A small image classifier, trained from scratch.
Model: 3.91M parameters, arch convnext_v2, norm layernorm, activation gelu_tanh, depths [3, 6, 3], widths [64, 128, 256].
Rows from block 2 of a small image classifier, named by matrix and row number. Rows with one number belong to one neuron. Each number is 128 + 24 x the weight over its row's rms, rounded and kept within 0 to 255. All counts start at 0. Numbers have three digits each. After the name is the row's rms in percent of the matrix's.
Before each neuron's rows are labels from the 100 images, of 14848, where the neuron reaches its highest value: "responds to" is what is common among them. Only what is clearly more common there than usual is listed. The data: single toy objects rendered from many sides on busy backdrops.
# fc1: MLP up (model.blocks.2.mlp.fc1.weight, 384x64), inputs 0-63
# fc2: MLP down (model.blocks.2.mlp.fc2.weight, 64x384, transposed), outputs 0-63

responds to: glossy
fc1.93 169:116099137142114123220129134120113145131126150115124155138141139105139120126128064136119095086145134138137125119129152117095130157092151190132144128140137119110120139141087123176149103096114145
fc2.93 135:108143146101111134090086146111131114095135114148119122147148116084152122121096214129149112132131115119126122156127145111126069103109116153122104147131141128108162158150161140148130098178144132

responds to: blue
fc1.132 103:128146135165142111138141137107153119155095135085191109132160148117119044118131120145130110156122133134160128105148132128125129107126075135103172102125119124117144063142124118110126146107110134
fc2.132 100:135141106098130164107097159084137092144146163132123121094161144164107078084130129141141136178134150133152158149107149149133134115093124084126149107112111129166161130132113147131143112095133094

responds to: purple
fc1.364 111:120173147078102145131129127098117106118100127107121144162106173090128141170121123153114120137161125122135132081161113112168130110146075127134124170089169146101123122142158135128167113142144122
fc2.364 103:077143099153147123102155172141118164153150154079139109125112081080156108112139110125181160175118114146141150155163126132139132135129149118099142099106094121121119134144121115143133140121115093

responds to: glossy
fc1.43 114:098142155133154150154124152083104108150120141137132126161117158156131131103133124137147142041139105159139119142121166109112130125097099129130127114114099120146135099125105105198117171137119107
fc2.43 111:153140159108113091101118159121115148096148097129127141101119109106102114137082123135133134184114111141164090120121145148100117085145127146112085140128111130146149166154149177167161096141128149

responds to: metallic
fc1.187 032:127165141130105114157130126135126150132122132123155119143134133139117160142108162130118101163156059127095162168127148171062164145124094145114120098123151122128162149095105145106157131092136134
fc2.187 035:090121120109103174166113085142124156115111110126119151121157121139138085120123149082138128118109123160150092124125101121113134159129151098123120129139148094102160118130188144106165139180087121

responds to: teal
fc1.358 090:113146148117131141110153124133162126133100120155165191142150130116119055140135151137138135163130101164137126116114114096115131127159080149101124087116127117150127061140134094116142159116133125
fc2.358 080:152133104142102126119108132103127150131160163160104075104132092136094059138157119151109134170115166101171107150142134155108137101097123101109156144158123145139138138123134144119159130096142108

responds to: metallic
fc1.196 194:109186119131121114134139112141104128139142145105137153120081163085128151111139134135113089149098059152133135138110128137132149134065128126137132138133134154116136139169138155154102164140120071
fc2.196 180:103125166151112157156128116112161136102121077109118166104124145089132153138126136138118142145143150149104111155112110130115147132184069099113149111107144109123128092161138124121188097155110135

responds to: metallic
fc1.107 111:204151141136138108131121123125102126121119126127131126107083134108119148133128147117113137177090163151112123125138102141153115079138092134129135147146139113118116127122087135156140111169139044
fc2.107 108:135114138139175139124126154099106126120119112103109146132110121125138147118138151088133133090156109158128181122125112084157192167141103106100150102077150112130143091138123148177123109131144106

responds to: blue; striped
fc1.52 093:125131134119121116084150080124123170128123124120147129151139103131116077144110087149109121152112119116109182117082177127159156127145108147202129143121152118112133121098131168145109121109149121
fc2.52 106:114169118136119124135139155185099123121128126131123119109129158200156131091122158122133106115123159103127135118077110125175109153074132142114123128147140117125161113120089127102132086108166146

responds to: red
fc1.250 105:141143105125122131139151106123144142132148142102127113103141150096136120144176110078104135107158127201131122145144148133100134117139107145151135150126104170114144177115095053140121159145123144
fc2.250 104:141125186109101082140121146103119111158131138118151144139117117130105120186114072121061122145107149132095136102169122151070127144119125132133121132139144094124145154121118144151127132131164153

responds to: purple
fc1.144 053:093176138116098134109161087132137145135133139112142137127115123133117148137109137100131120069180072094144140141142156121093116115140100179141137125152119175080122140132135141140153099162122118
fc2.144 058:107098093168129119159105133130106168115123153118156142123126118126148127146119117100136129178098160162134109109161113147150126173117131122081148134125155063097107156140134118119134070159139126

responds to: teal
fc1.22 047:102144131091125087142143129120124173136108138150096135110150128108093114126151131184115131113150125064115118152129151141172146153134134116141140171145177123064163116116120125101140107146136130
fc2.22 054:121100084159164146110144103176131139141106137155141101129167132102150097139154143130121109126115112078158122119150099132141124163074150139120159137135092103094151139134110128128128109080163163

responds to: glossy
fc1.71 134:136124138143178118112113129120193112109092122133125142155119138181128113119135131157142133092167088142134113136106133135151117148122077101089105115158118086137135120124130108172105180114125102
fc2.71 128:116131150076158123090083149125109106111107141154162086145135111102152159090082162156189102105132117135125131125151143090140106105128124142127106165127113145134142161150118135106121119155150142

responds to: red
fc1.265 120:150141194113105154107159153148117108111075161070142108140121129075115148121146117119109122132105129099113147092147144130152081143139117138090104157137135145145171129095133125128133150137144110
fc2.265 110:115103088097087103103158089124136179130144114145138109096139130076146130154145149114162121142115095134140163134152123159146138126121081106116161149176134169090131096142124106126138140147111130

responds to: glossy
fc1.215 127:110097117108126114121130135130160095140145177125126137160111156123111092100120185149140113083125110152136115147134169131114105147121167136116114133134093092114133117091109118197146156119103090
fc2.215 107:146122128090096118089124161126131129126132125127130089103100095101113083144134169126158168145133103179104128153122138103120092122122157162114129157128151113145119132138149137186133164107160082

responds to: glossy
fc1.238 144:105137106112142140116134147131140110124125113142117122126124111140120120136130201124089108175117119106106128135123133112161127126244092104138099153119108122134138144117140141119145093108146140
fc2.238 150:111106145116166106101131120145169100111135103148119141156132119073126140138112121150177145115141089102158075152116109092157114104107103144119098184129129152123130151171145127099140126156133144